A small image embedding model, trained from scratch: held-out accuracy 98%.
Rows from block 2 of a small image embedding model, named by matrix and row number. Rows with one number within an expert belong to one neuron, the router's apart. Each number is 200 + 20 x the weight over its row's rms, rounded and kept within 0 to 999. All counts start at 0. After the name is the row's rms in percent of the matrix's.
Before each expert's rows are labels from the 100 images, of 14848, where the router gives the expert most weight on average: "top examples" is what is common among them. Only what is clearly more common there than usual is listed. The data: simulated fluorescence microscopy of cells. In brackets: how many of the 100.
# router: router (model.blocks.2.mlp.router.weight, 16x384, trained with AdamW), inputs 0-63
# up: expert up (model.blocks.2.mlp.up, 16x96x384), inputs 0-63
# down: expert down (model.blocks.2.mlp.down, 16x384x96, transposed), outputs 0-63

# expert 1
top examples: cyan stain (53)
router.1,092,195,224,185,211,169,206,171,223,189,212,240,206,178,176,188,178,155,186,175,188,192,184,191,177,204,214,199,197,187,209,221,254,212,169,158,217,197,196,209,247,210,210,197,190,236,145,187,190,197,216,234,150,200,177,202,210,217,213,176,238,225,212,197,185
up.0,103,216,193,213,225,207,215,221,197,226,197,227,184,190,249,208,201,212,231,199,194,208,183,234,183,204,178,197,206,184,193,183,212,195,196,203,156,193,216,189,220,195,155,207,196,214,164,223,216,191,241,201,194,203,229,221,193,151,217,192,230,173,188,186,191
down.0,100,167,207,189,197,183,180,201,211,154,211,208,192,198,197,173,209,188,176,205,227,207,188,205,206,210,195,189,219,193,239,205,244,195,158,212,200,196,164,194,236,238,221,216,208,162,199,192,191,198,184,198,198,217,222,203,192,210,193,198,232,175,192,210,187
up.1,117,195,196,187,222,217,182,200,202,206,182,190,205,198,219,226,197,190,216,221,201,232,189,196,208,182,204,211,186,185,163,180,201,188,227,239,182,208,250,214,175,209,214,215,173,216,242,196,191,198,201,159,180,189,173,223,211,167,202,180,220,176,195,199,168
down.1,111,185,220,234,196,220,195,166,203,216,201,205,203,215,191,218,215,194,180,230,182,210,198,210,194,176,207,190,181,182,174,209,203,222,200,181,209,242,164,212,176,183,180,176,225,188,179,174,187,192,212,209,195,185,215,180,229,200,221,184,189,205,241,205,177
up.2,102,208,208,216,184,190,184,200,189,188,177,174,191,198,222,192,201,198,237,232,232,216,171,170,202,205,200,198,175,172,213,216,213,196,153,234,179,203,233,184,187,205,181,172,182,204,151,175,205,179,205,247,182,211,190,199,218,188,222,212,221,173,230,196,208
down.2,108,226,219,186,203,207,191,221,210,200,202,212,185,180,206,173,210,205,153,205,246,208,200,249,202,197,171,199,238,199,230,179,216,165,196,185,195,183,180,201,210,189,224,211,215,203,199,258,209,185,192,184,213,165,198,203,222,193,195,185,229,166,168,185,188
up.3,092,189,190,172,217,191,219,229,183,206,175,214,212,183,201,198,211,192,232,222,210,234,219,219,201,209,184,189,192,192,184,212,232,184,221,180,182,215,202,197,185,198,204,181,221,164,218,228,242,187,185,188,181,220,222,225,203,223,237,188,199,203,223,220,191
down.3,095,177,221,210,188,199,155,219,219,225,210,183,198,196,222,210,190,199,221,218,184,209,187,195,217,194,197,213,204,168,210,198,193,183,188,221,190,214,195,215,228,142,193,216,212,177,218,211,230,173,222,219,203,201,214,198,192,212,194,199,194,210,202,171,216
up.4,089,218,192,229,198,179,215,180,203,226,189,206,161,222,182,184,202,221,193,197,201,182,226,210,211,225,177,193,178,201,205,184,206,153,202,178,212,194,199,222,234,187,184,210,160,219,192,208,242,205,188,180,209,179,227,192,212,176,212,195,225,161,203,174,231
down.4,092,220,229,200,200,219,198,203,225,183,210,215,165,203,201,185,181,203,213,178,193,165,184,212,200,175,179,161,234,206,220,222,180,208,219,193,213,181,251,200,206,225,223,194,202,166,205,177,211,224,187,219,228,221,183,183,253,254,198,189,153,230,212,202,207
up.5,107,191,188,205,194,180,208,193,203,249,205,186,193,187,199,170,185,217,202,205,165,234,197,219,207,171,167,197,179,200,235,206,216,248,210,213,186,205,209,219,216,201,179,191,185,200,191,198,174,205,189,229,178,230,222,191,189,196,191,195,203,222,209,186,208
down.5,110,171,225,224,224,192,202,173,254,190,211,220,224,155,187,218,189,220,175,208,181,194,195,195,207,192,170,213,209,166,211,183,207,163,186,211,216,207,210,220,196,144,210,215,201,192,189,200,184,202,195,189,168,224,227,229,168,223,175,196,200,202,237,200,157

# expert 15
top examples: magenta stain (100); crowded (99); cells: ten or more (99)
router.15,093,212,205,163,215,196,198,186,234,150,247,203,214,225,232,196,163,202,185,196,210,202,210,200,209,181,218,158,206,177,203,207,215,207,199,207,192,203,204,182,207,188,212,177,228,220,174,152,200,227,196,230,233,249,197,216,219,182,193,212,225,209,230,175,177
up.0,120,198,225,200,150,177,176,207,187,204,152,168,209,205,201,179,199,159,196,186,186,174,228,214,220,199,229,207,229,205,209,196,170,203,228,199,202,181,228,218,215,163,207,198,203,236,202,204,156,169,171,207,233,180,190,190,182,176,199,191,147,197,231,195,181
down.0,114,196,213,157,207,191,208,179,207,190,191,225,204,205,200,187,204,223,183,202,215,219,204,197,189,227,228,196,220,204,221,188,204,192,220,198,216,187,222,178,190,191,170,169,161,232,198,226,219,203,197,189,216,209,209,214,189,179,207,200,197,216,227,194,220
up.1,085,258,234,200,206,226,180,186,232,232,194,237,172,214,207,227,201,160,196,220,220,202,182,197,205,212,228,197,175,183,187,190,180,159,188,185,156,204,199,199,172,199,204,216,192,196,244,203,196,195,196,197,223,229,194,206,200,201,186,198,189,220,186,193,226
down.1,092,197,191,218,197,187,170,190,232,174,208,179,211,238,154,153,201,201,196,193,195,214,229,192,204,231,202,173,165,185,187,202,167,228,197,175,181,229,181,176,147,210,248,186,179,219,184,191,191,199,198,200,195,162,194,210,186,203,180,172,190,178,181,214,198
up.2,088,180,176,205,192,174,180,217,222,224,220,228,193,204,188,192,199,227,212,192,205,217,188,186,167,181,176,190,221,206,233,223,199,192,229,187,181,217,163,198,216,172,208,204,194,203,226,190,202,212,244,176,208,183,187,221,228,186,229,201,181,154,191,160,222
down.2,099,209,203,234,186,208,226,239,202,249,204,182,209,199,191,221,207,190,190,211,204,200,212,208,190,227,178,202,182,200,159,231,195,175,235,200,190,161,178,189,169,171,195,195,216,175,176,182,212,181,194,172,210,217,200,215,211,188,200,203,227,180,195,165,204
up.3,090,226,192,184,199,180,202,167,213,185,171,205,192,189,219,158,174,192,164,193,170,222,211,198,205,228,188,197,205,195,177,174,219,199,197,206,190,180,197,188,228,233,222,237,203,191,182,184,170,210,204,191,199,187,155,230,232,197,188,222,201,191,204,206,212
down.3,089,188,222,196,199,206,206,180,217,223,192,202,213,188,215,222,201,203,241,194,221,188,237,219,221,201,211,198,185,214,209,207,210,187,228,202,216,216,193,214,210,238,199,226,185,165,234,211,201,206,196,190,192,200,198,194,222,201,202,182,202,183,182,189,209
up.4,119,215,213,204,217,207,190,206,234,183,207,230,223,215,261,212,192,178,204,180,177,217,165,221,201,226,200,182,181,219,174,194,230,186,164,202,219,203,208,244,194,207,200,213,216,183,201,205,179,206,233,185,197,182,213,200,229,160,204,192,185,169,211,192,159
down.4,117,197,192,198,218,201,179,202,200,208,192,184,151,185,164,195,201,183,212,194,195,251,233,185,187,200,189,165,179,217,222,217,199,210,225,244,205,152,172,215,209,181,181,202,195,223,203,207,200,212,203,205,236,172,160,252,199,184,197,199,219,184,197,170,208
up.5,110,190,197,220,184,165,218,150,233,176,195,188,191,192,216,187,201,183,203,202,198,202,204,184,188,205,205,250,195,184,202,187,177,231,183,197,222,202,170,201,196,185,196,184,220,218,220,168,202,205,194,239,214,192,177,199,185,181,215,213,186,190,179,221,210
down.5,108,216,244,178,179,177,183,179,178,205,192,215,201,208,191,217,212,194,196,196,160,220,180,207,186,201,210,196,175,207,208,204,205,214,199,159,193,210,204,151,224,221,196,204,153,205,206,208,210,207,198,212,215,213,206,203,177,224,240,197,227,202,221,218,221

# expert 7
top examples: cyan stain (71); ring around the nucleus (33)
router.7,130,214,190,212,193,182,204,213,191,206,205,214,176,182,184,199,232,212,186,218,200,205,222,240,184,191,194,225,207,228,206,183,194,201,225,234,209,173,208,212,193,189,171,199,210,185,228,219,192,222,207,200,233,181,184,209,232,222,187,166,182,204,181,182,187
up.0,106,202,241,222,180,200,187,199,242,197,201,189,197,203,234,216,178,171,208,194,203,177,195,192,195,188,200,181,181,192,154,194,207,204,190,179,218,193,214,196,195,169,231,151,189,183,226,211,186,229,210,206,192,210,236,182,164,215,205,197,177,201,207,221,188
down.0,104,206,240,188,161,219,194,197,181,207,180,227,187,223,194,209,218,173,179,204,191,160,223,226,181,217,220,207,202,188,158,215,241,208,204,202,214,220,210,196,172,221,219,227,190,194,211,224,191,208,177,212,219,208,182,183,205,185,206,186,197,200,201,213,207
up.1,083,208,202,169,190,187,201,222,188,227,208,218,167,178,173,217,211,190,179,186,203,199,262,198,199,194,220,186,209,232,205,175,178,223,195,203,210,179,209,203,202,205,244,209,217,198,173,208,200,182,214,259,191,241,180,208,191,219,191,216,162,196,196,196,202
down.1,086,235,206,198,202,175,183,178,167,197,201,197,231,195,212,187,184,206,194,236,202,181,201,165,166,143,186,200,217,187,223,222,197,224,231,196,217,194,224,221,206,214,204,215,212,196,198,220,235,199,198,192,203,210,242,237,196,166,204,211,197,193,197,184,181
up.2,105,185,192,179,201,176,237,187,224,237,234,209,221,200,191,206,188,182,202,210,204,195,184,216,194,207,195,198,186,186,173,193,206,219,198,207,193,155,190,163,217,210,193,209,237,206,218,199,204,149,226,198,175,189,177,164,241,207,214,207,197,211,186,216,140
down.2,108,207,163,196,209,177,185,180,201,215,164,225,171,198,202,190,194,188,219,210,178,206,242,202,188,195,172,198,202,185,206,214,212,202,207,229,202,228,227,204,237,202,212,202,244,199,208,200,209,178,200,191,180,214,171,215,239,184,204,177,162,237,219,215,208
up.3,103,213,207,190,210,191,184,192,185,196,184,202,182,224,185,189,188,194,197,200,205,200,200,220,190,225,254,224,173,179,224,206,242,235,214,214,203,205,204,210,209,148,187,235,229,171,191,205,231,214,171,224,197,216,178,210,249,217,170,216,174,206,204,202,181
down.3,103,187,185,184,176,204,200,203,211,182,211,216,216,216,184,195,197,219,202,174,240,220,189,179,184,213,184,209,213,212,167,213,198,195,237,214,196,224,171,248,227,217,211,220,206,174,176,228,175,176,224,200,220,188,202,208,172,254,197,143,197,187,212,231,177
up.4,103,202,204,231,214,208,175,202,190,188,229,209,215,183,183,194,205,194,152,197,205,168,198,161,221,218,199,247,181,208,179,172,212,160,185,175,223,179,200,208,223,203,224,207,189,230,178,218,222,186,201,187,178,175,181,148,167,150,206,205,180,214,189,195,250
down.4,104,167,199,154,189,207,196,176,198,193,203,217,196,209,227,176,200,218,193,199,220,173,220,219,217,244,188,218,200,216,221,208,191,198,198,151,185,180,223,202,166,177,207,190,220,168,149,179,199,213,217,190,196,224,188,155,165,220,177,222,176,194,236,188,181
up.5,094,234,199,190,202,193,208,231,207,177,230,209,186,229,192,213,205,190,192,176,197,179,195,186,204,189,204,208,212,187,208,221,194,235,194,203,233,162,201,196,181,196,187,176,185,173,193,210,203,162,234,235,183,185,165,194,195,188,209,208,178,194,183,217,200
down.5,096,206,185,191,161,188,205,167,175,153,225,182,175,174,193,203,204,185,181,191,230,233,197,231,213,214,209,182,211,194,226,218,201,232,183,233,192,216,191,225,186,199,220,175,186,195,176,196,188,191,149,207,210,201,202,183,214,184,189,206,205,191,163,159,194

# expert 2
top examples: crowded (99); cells: ten or more (99); long thin cells (34)
router.2,117,218,149,207,206,214,211,225,180,166,208,143,182,204,229,187,223,191,237,204,197,196,210,215,218,196,202,175,194,211,194,229,187,225,158,184,199,205,190,165,189,216,177,194,221,194,172,202,195,221,205,189,183,221,210,186,201,225,219,226,210,238,188,210,206
up.0,092,201,205,188,195,206,192,207,221,177,205,208,193,204,165,209,212,147,177,211,200,180,197,203,229,222,217,212,203,199,163,165,148,182,179,215,253,212,199,193,208,197,212,213,197,178,182,220,211,211,244,234,228,184,228,201,193,188,160,219,230,159,209,206,183
down.0,095,198,203,211,213,200,205,177,185,184,204,186,223,212,222,156,158,178,189,175,199,207,191,173,189,221,198,215,215,219,202,238,221,211,196,196,200,165,221,203,205,209,216,166,160,216,228,200,202,214,208,187,163,204,178,191,205,215,168,171,214,231,194,215,194
up.1,091,216,204,210,210,177,224,206,206,185,203,206,182,197,175,198,190,183,210,183,197,181,182,188,225,195,231,192,235,193,196,184,187,186,199,195,192,185,193,218,191,181,218,181,189,213,192,183,195,204,175,218,212,218,189,196,174,213,226,199,193,198,217,191,207
down.1,094,179,241,214,211,206,154,203,202,230,188,196,194,197,203,193,206,206,181,156,199,236,147,162,217,218,222,199,182,208,172,192,187,257,200,232,181,148,205,168,206,180,230,210,212,225,223,180,210,205,218,218,207,197,201,206,194,177,200,173,183,223,203,168,174
up.2,096,203,191,221,180,180,209,225,188,209,165,194,199,142,196,213,236,121,158,235,197,216,218,174,215,224,190,189,200,242,214,157,200,200,206,179,226,186,234,197,138,216,210,204,206,230,221,177,195,160,181,166,186,202,192,207,211,200,213,222,209,212,170,203,194
down.2,098,193,206,190,195,215,184,202,191,183,177,202,227,203,211,216,207,194,213,195,218,192,180,203,237,190,167,170,199,215,216,168,186,208,230,210,213,220,223,231,240,180,209,240,220,228,180,177,204,229,211,189,182,207,194,185,191,189,207,204,195,235,217,212,194
up.3,095,209,164,214,204,193,188,148,204,153,184,205,225,218,179,158,213,218,234,183,180,204,176,214,206,180,216,195,242,210,192,223,190,188,174,206,223,206,226,196,236,189,190,200,186,217,185,203,177,211,193,195,218,224,201,193,205,185,193,234,190,195,191,200,198
down.3,090,222,193,212,207,204,208,215,172,155,227,201,222,165,175,237,220,196,182,220,183,186,207,212,196,241,199,175,221,187,250,174,194,187,172,205,226,199,215,193,213,225,194,206,218,205,192,203,189,204,220,199,206,204,240,248,207,163,185,186,214,188,220,180,197
up.4,092,204,225,193,209,207,152,211,188,197,194,191,188,194,177,194,194,208,234,180,202,201,176,161,199,172,198,201,170,222,184,194,180,194,228,193,192,202,190,177,213,205,218,224,206,186,188,160,199,174,193,191,224,205,220,198,153,185,172,147,211,222,201,206,203
down.4,094,204,215,223,190,213,232,206,213,208,207,192,221,188,166,187,195,209,203,177,211,223,210,200,180,221,194,166,233,189,196,230,224,194,260,178,211,205,210,245,192,152,194,237,207,193,203,199,203,192,206,209,187,228,223,207,237,193,192,195,220,205,188,216,172
up.5,093,209,201,179,234,178,215,204,176,173,184,212,191,169,212,173,215,194,169,223,180,183,224,219,231,214,198,193,206,178,246,214,173,225,185,185,204,188,214,194,190,192,208,208,208,220,202,197,217,197,201,214,215,218,193,208,180,181,214,192,226,242,218,203,201
down.5,101,174,236,209,214,219,223,175,212,199,186,203,202,194,212,176,230,167,228,204,199,220,217,229,168,172,219,200,222,186,172,211,211,201,191,210,193,205,151,210,196,187,195,187,204,204,211,219,194,216,198,197,213,221,193,186,192,211,203,196,184,144,186,218,176

# expert 6
top examples: red stain (96); dim (96); fragmented nuclei (46); out of focus (44)
router.6,131,219,180,244,180,203,201,223,221,206,203,161,205,184,184,203,197,191,217,215,205,184,196,211,219,234,204,189,213,240,195,207,197,206,212,201,186,182,233,225,204,187,210,193,230,207,204,193,165,211,226,218,157,208,219,189,164,215,198,174,187,192,226,201,213
up.0,088,228,197,218,203,203,193,189,228,213,201,201,232,157,207,180,204,200,198,193,196,193,201,198,212,184,221,232,191,202,190,183,213,190,181,225,236,181,196,213,182,175,181,207,194,172,170,165,189,182,232,201,201,229,223,192,249,206,185,198,223,198,209,187,140
down.0,098,225,197,229,229,181,215,201,183,189,184,219,206,201,200,166,195,209,221,197,192,230,181,209,213,205,207,177,208,232,208,172,191,184,208,188,194,175,214,200,192,202,206,191,171,245,165,202,206,178,184,210,203,200,206,196,209,202,233,252,211,179,194,186,237
up.1,100,202,167,196,176,188,203,236,208,191,200,210,175,220,200,173,204,185,193,191,222,218,202,223,192,180,224,219,228,193,202,166,210,171,209,199,195,184,193,187,199,222,181,190,176,222,182,207,199,188,143,220,186,192,213,202,213,213,195,208,214,199,216,201,201
down.1,102,162,223,212,223,180,164,188,209,176,201,188,213,192,216,214,200,176,178,201,200,188,213,204,195,188,220,187,229,198,206,203,194,214,163,223,204,169,220,180,209,253,184,174,179,235,229,206,229,218,221,229,202,220,171,216,227,195,190,211,212,223,211,195,175
up.2,100,183,176,154,219,222,190,198,194,221,225,192,192,212,191,205,237,227,198,183,205,225,207,193,197,219,210,234,224,177,195,180,170,193,142,151,204,214,188,199,159,181,184,186,181,178,227,122,217,218,197,191,203,222,198,205,199,212,206,179,209,199,210,216,193
down.2,101,207,167,185,201,192,164,195,224,198,212,184,197,205,171,231,177,208,197,179,210,171,225,184,188,204,188,165,200,215,197,205,238,183,204,199,225,214,172,183,220,219,180,185,221,161,209,184,184,199,233,237,199,209,181,218,195,218,165,207,194,191,168,187,197
up.3,108,215,199,210,215,194,203,207,174,199,222,193,193,264,229,238,186,214,195,206,210,178,197,196,194,195,178,231,208,179,229,186,168,229,222,146,239,195,179,209,178,217,215,229,201,186,190,189,193,185,203,221,227,223,241,182,218,227,204,169,253,187,214,177,205
down.3,107,209,212,207,192,212,180,218,216,189,188,173,173,220,197,200,179,187,190,204,230,228,234,204,160,203,207,199,171,222,192,203,212,221,207,213,177,198,234,232,171,220,218,208,188,185,191,225,195,238,194,187,187,223,176,189,212,214,204,192,199,207,223,217,214
up.4,098,194,189,182,221,160,230,187,189,193,180,203,194,204,161,208,200,201,190,192,241,220,205,218,235,212,209,217,171,205,216,209,237,208,234,218,217,180,169,195,228,168,171,161,204,164,177,208,232,196,214,210,167,204,222,213,244,187,184,186,221,226,223,158,230
down.4,101,199,201,188,216,201,207,235,215,154,228,181,214,187,212,232,195,213,188,201,177,168,213,178,171,168,182,190,201,229,201,202,174,223,160,199,235,194,207,191,197,219,216,178,183,209,160,217,214,187,197,206,178,209,182,213,184,184,200,203,174,183,209,204,183
up.5,108,184,178,188,182,223,169,211,213,218,191,172,200,208,211,200,164,201,193,197,195,207,190,213,195,213,212,192,218,218,201,205,234,246,209,204,188,214,216,202,238,193,176,225,147,233,195,171,225,198,214,207,206,181,207,167,169,181,174,181,204,194,201,174,171
down.5,106,211,221,204,169,200,228,193,199,213,208,210,199,170,168,194,185,163,208,203,210,171,243,230,203,195,208,218,214,211,172,213,193,197,211,192,202,189,236,210,206,165,191,173,216,200,235,215,221,223,183,205,193,201,189,175,220,209,174,159,152,185,201,203,223

# expert 3
top examples: yellow stain (88); ring around the nucleus (33); long thin cells (33)
router.3,098,197,195,216,227,152,212,175,204,208,195,195,184,216,239,210,218,192,193,216,231,183,183,211,208,218,164,208,191,209,192,190,178,174,266,169,217,185,183,193,201,180,222,208,182,212,200,210,219,168,182,167,183,184,200,201,188,211,190,240,198,173,196,185,246
up.0,088,184,169,180,187,189,188,189,207,176,177,199,163,181,197,212,178,201,204,174,196,201,237,204,217,229,189,229,223,214,228,198,183,207,226,217,190,221,227,184,186,206,191,218,226,170,200,193,169,222,202,213,182,188,204,220,189,171,216,185,200,199,189,193,216
down.0,093,217,181,184,201,203,179,206,217,192,179,168,212,172,238,201,209,225,199,221,168,197,178,209,211,202,224,173,228,219,194,215,178,225,180,185,206,178,177,199,221,188,217,202,230,203,202,220,184,180,191,250,202,217,174,170,189,211,196,135,216,177,170,238,196
up.1,104,190,190,193,218,209,209,217,183,176,215,216,198,210,206,203,195,198,167,184,202,161,198,205,237,222,214,214,231,185,201,198,174,182,218,229,219,212,195,188,197,225,199,177,163,194,179,216,192,206,175,220,202,174,205,247,207,176,217,215,195,237,227,248,171
down.1,103,232,204,198,223,211,225,221,201,183,200,190,210,197,187,166,181,208,186,174,203,202,214,237,194,232,203,229,201,200,184,198,191,192,230,182,173,207,235,214,207,191,186,166,198,211,249,212,217,208,220,201,232,189,218,191,156,212,178,190,179,184,209,192,247
up.2,134,240,210,182,192,220,189,218,176,182,197,181,234,194,209,188,178,201,218,228,202,229,176,184,227,189,223,207,196,201,172,189,197,196,158,199,238,202,178,172,208,182,191,189,156,213,206,189,217,198,205,176,221,185,204,206,231,203,185,237,234,195,164,219,225
down.2,119,219,204,234,218,206,233,181,188,195,202,185,195,181,189,212,200,172,182,191,207,205,221,167,217,214,224,162,172,213,217,186,192,193,223,163,216,185,150,199,208,218,192,188,176,193,204,196,200,235,188,225,171,209,190,185,219,184,221,226,196,197,151,216,206
up.3,081,170,198,201,199,182,201,203,184,207,199,182,231,174,194,232,197,157,189,232,163,200,197,231,196,190,223,189,215,184,205,193,201,204,180,205,211,175,204,238,219,209,190,194,186,191,189,223,179,162,238,195,162,174,203,226,227,195,195,223,181,182,190,254,178
down.3,089,229,226,210,175,195,197,220,202,187,246,231,179,164,219,191,205,192,232,223,226,244,167,185,188,174,181,220,193,183,250,189,193,179,183,187,200,199,156,183,207,210,232,220,223,179,216,217,186,221,192,189,222,201,230,210,186,202,154,206,199,223,178,223,196
up.4,117,213,211,194,228,210,201,201,206,190,164,188,208,225,207,197,214,175,207,164,188,222,212,221,202,207,189,188,196,212,203,211,169,233,190,178,213,149,204,190,173,184,211,182,198,193,195,194,196,185,173,231,211,216,205,193,184,230,211,185,202,215,214,224,165
down.4,112,218,207,197,194,192,217,234,200,229,197,184,170,233,225,203,183,210,209,249,227,179,205,224,199,196,210,220,188,187,210,207,220,211,212,196,197,210,196,164,190,184,209,198,179,176,216,247,190,209,186,221,179,181,162,190,182,184,216,208,222,220,193,203,175
up.5,120,202,202,191,188,202,163,200,244,203,215,217,161,192,205,197,156,191,233,209,225,183,208,189,222,205,204,182,187,206,190,193,175,180,210,229,208,218,210,237,159,195,192,197,195,195,192,240,203,171,175,210,173,251,220,198,182,162,195,243,197,197,183,212,181
down.5,116,207,205,248,177,188,196,196,188,225,187,200,211,216,226,205,188,202,187,192,199,194,215,220,199,203,206,214,199,223,167,192,189,208,193,210,153,199,230,208,217,180,222,225,228,184,212,235,209,193,161,215,190,207,218,190,196,176,200,211,189,186,198,170,170

# expert 12
top examples: crowded (100); cells: ten or more (100); green stain (65); membrane rim (45)
router.12,125,220,202,201,203,215,212,184,214,223,205,211,211,221,235,244,185,206,190,199,224,209,202,212,185,188,186,220,172,207,215,193,176,201,195,199,199,236,164,197,186,181,212,167,164,224,194,204,208,214,221,195,193,251,207,207,220,241,197,194,176,195,215,207,183
up.0,081,212,212,184,193,205,165,184,205,202,225,200,178,191,200,195,198,204,219,186,184,236,241,176,203,215,172,196,251,190,218,220,208,206,188,228,205,197,209,175,190,183,175,213,211,234,220,179,215,178,228,196,183,189,213,222,203,214,221,197,222,186,171,209,196
down.0,079,208,207,182,208,145,168,219,205,208,169,195,189,195,211,214,214,180,258,197,179,230,185,181,224,227,196,201,192,202,215,204,179,194,212,244,165,212,157,216,227,233,187,184,224,218,175,174,197,245,206,187,226,182,190,197,204,205,211,191,219,229,185,200,208
up.1,103,198,206,199,207,220,226,210,197,172,192,176,204,208,226,193,184,204,173,218,237,217,223,225,176,208,243,206,195,198,202,176,184,197,213,179,217,200,227,188,220,174,213,200,257,153,192,190,229,209,189,165,197,196,194,202,211,213,211,212,170,241,210,228,216
down.1,102,209,212,173,228,189,224,195,225,190,232,207,171,178,225,228,198,191,222,192,181,192,186,188,201,186,212,186,200,166,207,204,188,194,204,198,184,194,191,241,192,199,226,210,208,192,216,214,189,186,184,226,209,200,174,199,210,172,215,176,187,184,206,199,209
up.2,100,182,184,201,199,202,215,191,158,203,198,234,202,215,191,171,179,211,214,198,199,199,202,227,179,187,198,199,189,211,205,180,167,186,224,212,187,191,193,189,174,187,209,177,167,210,164,202,184,226,203,195,190,168,197,209,188,184,226,190,169,219,161,208,189
down.2,101,184,183,198,213,193,192,203,200,190,213,220,202,220,233,213,218,218,197,186,164,213,197,222,208,209,203,166,220,168,232,199,244,190,218,225,216,190,205,219,214,218,197,189,225,176,203,201,183,223,218,215,168,210,201,212,158,197,214,220,158,200,212,218,178
up.3,080,218,218,173,210,215,202,189,180,227,214,184,196,156,183,211,198,209,218,196,173,209,226,191,205,222,200,169,179,202,207,202,197,186,221,248,212,226,187,205,225,220,206,207,163,205,215,189,208,194,177,182,227,199,199,171,201,201,194,218,226,231,204,175,184
down.3,084,227,189,214,177,224,205,187,203,182,216,194,160,196,197,176,217,194,202,199,189,205,191,187,198,241,179,253,236,171,227,226,194,219,210,217,201,221,198,184,191,200,188,206,171,163,212,174,203,190,219,228,208,221,217,217,246,171,191,202,165,192,223,181,183
up.4,110,164,180,215,204,186,159,181,196,206,183,193,199,200,222,224,192,200,194,200,196,202,174,195,206,198,193,174,224,213,216,240,184,202,202,179,196,190,193,198,236,192,196,184,186,197,190,215,173,193,179,195,203,183,222,205,171,208,213,186,198,175,174,219,207
down.4,105,197,197,196,168,173,246,210,160,197,227,185,216,222,197,197,155,174,227,215,183,224,194,196,199,194,208,261,189,196,214,173,225,227,171,153,169,181,224,184,194,209,195,200,178,199,213,214,216,178,209,187,187,187,184,199,174,171,177,217,210,203,174,196,193
up.5,114,164,199,209,172,175,234,221,191,197,189,192,207,202,213,198,225,198,189,211,226,237,213,186,186,209,179,213,216,155,188,192,201,184,187,200,196,187,219,185,182,184,190,196,206,194,222,222,201,220,209,210,201,190,238,260,185,203,185,166,216,207,170,199,168
down.5,103,238,186,227,229,168,171,162,217,212,207,199,221,216,172,211,221,204,214,235,205,208,184,219,192,183,180,205,196,196,206,177,219,213,216,184,243,229,165,208,191,229,207,187,202,169,207,202,186,168,182,202,177,200,247,185,218,206,227,205,207,244,208,196,180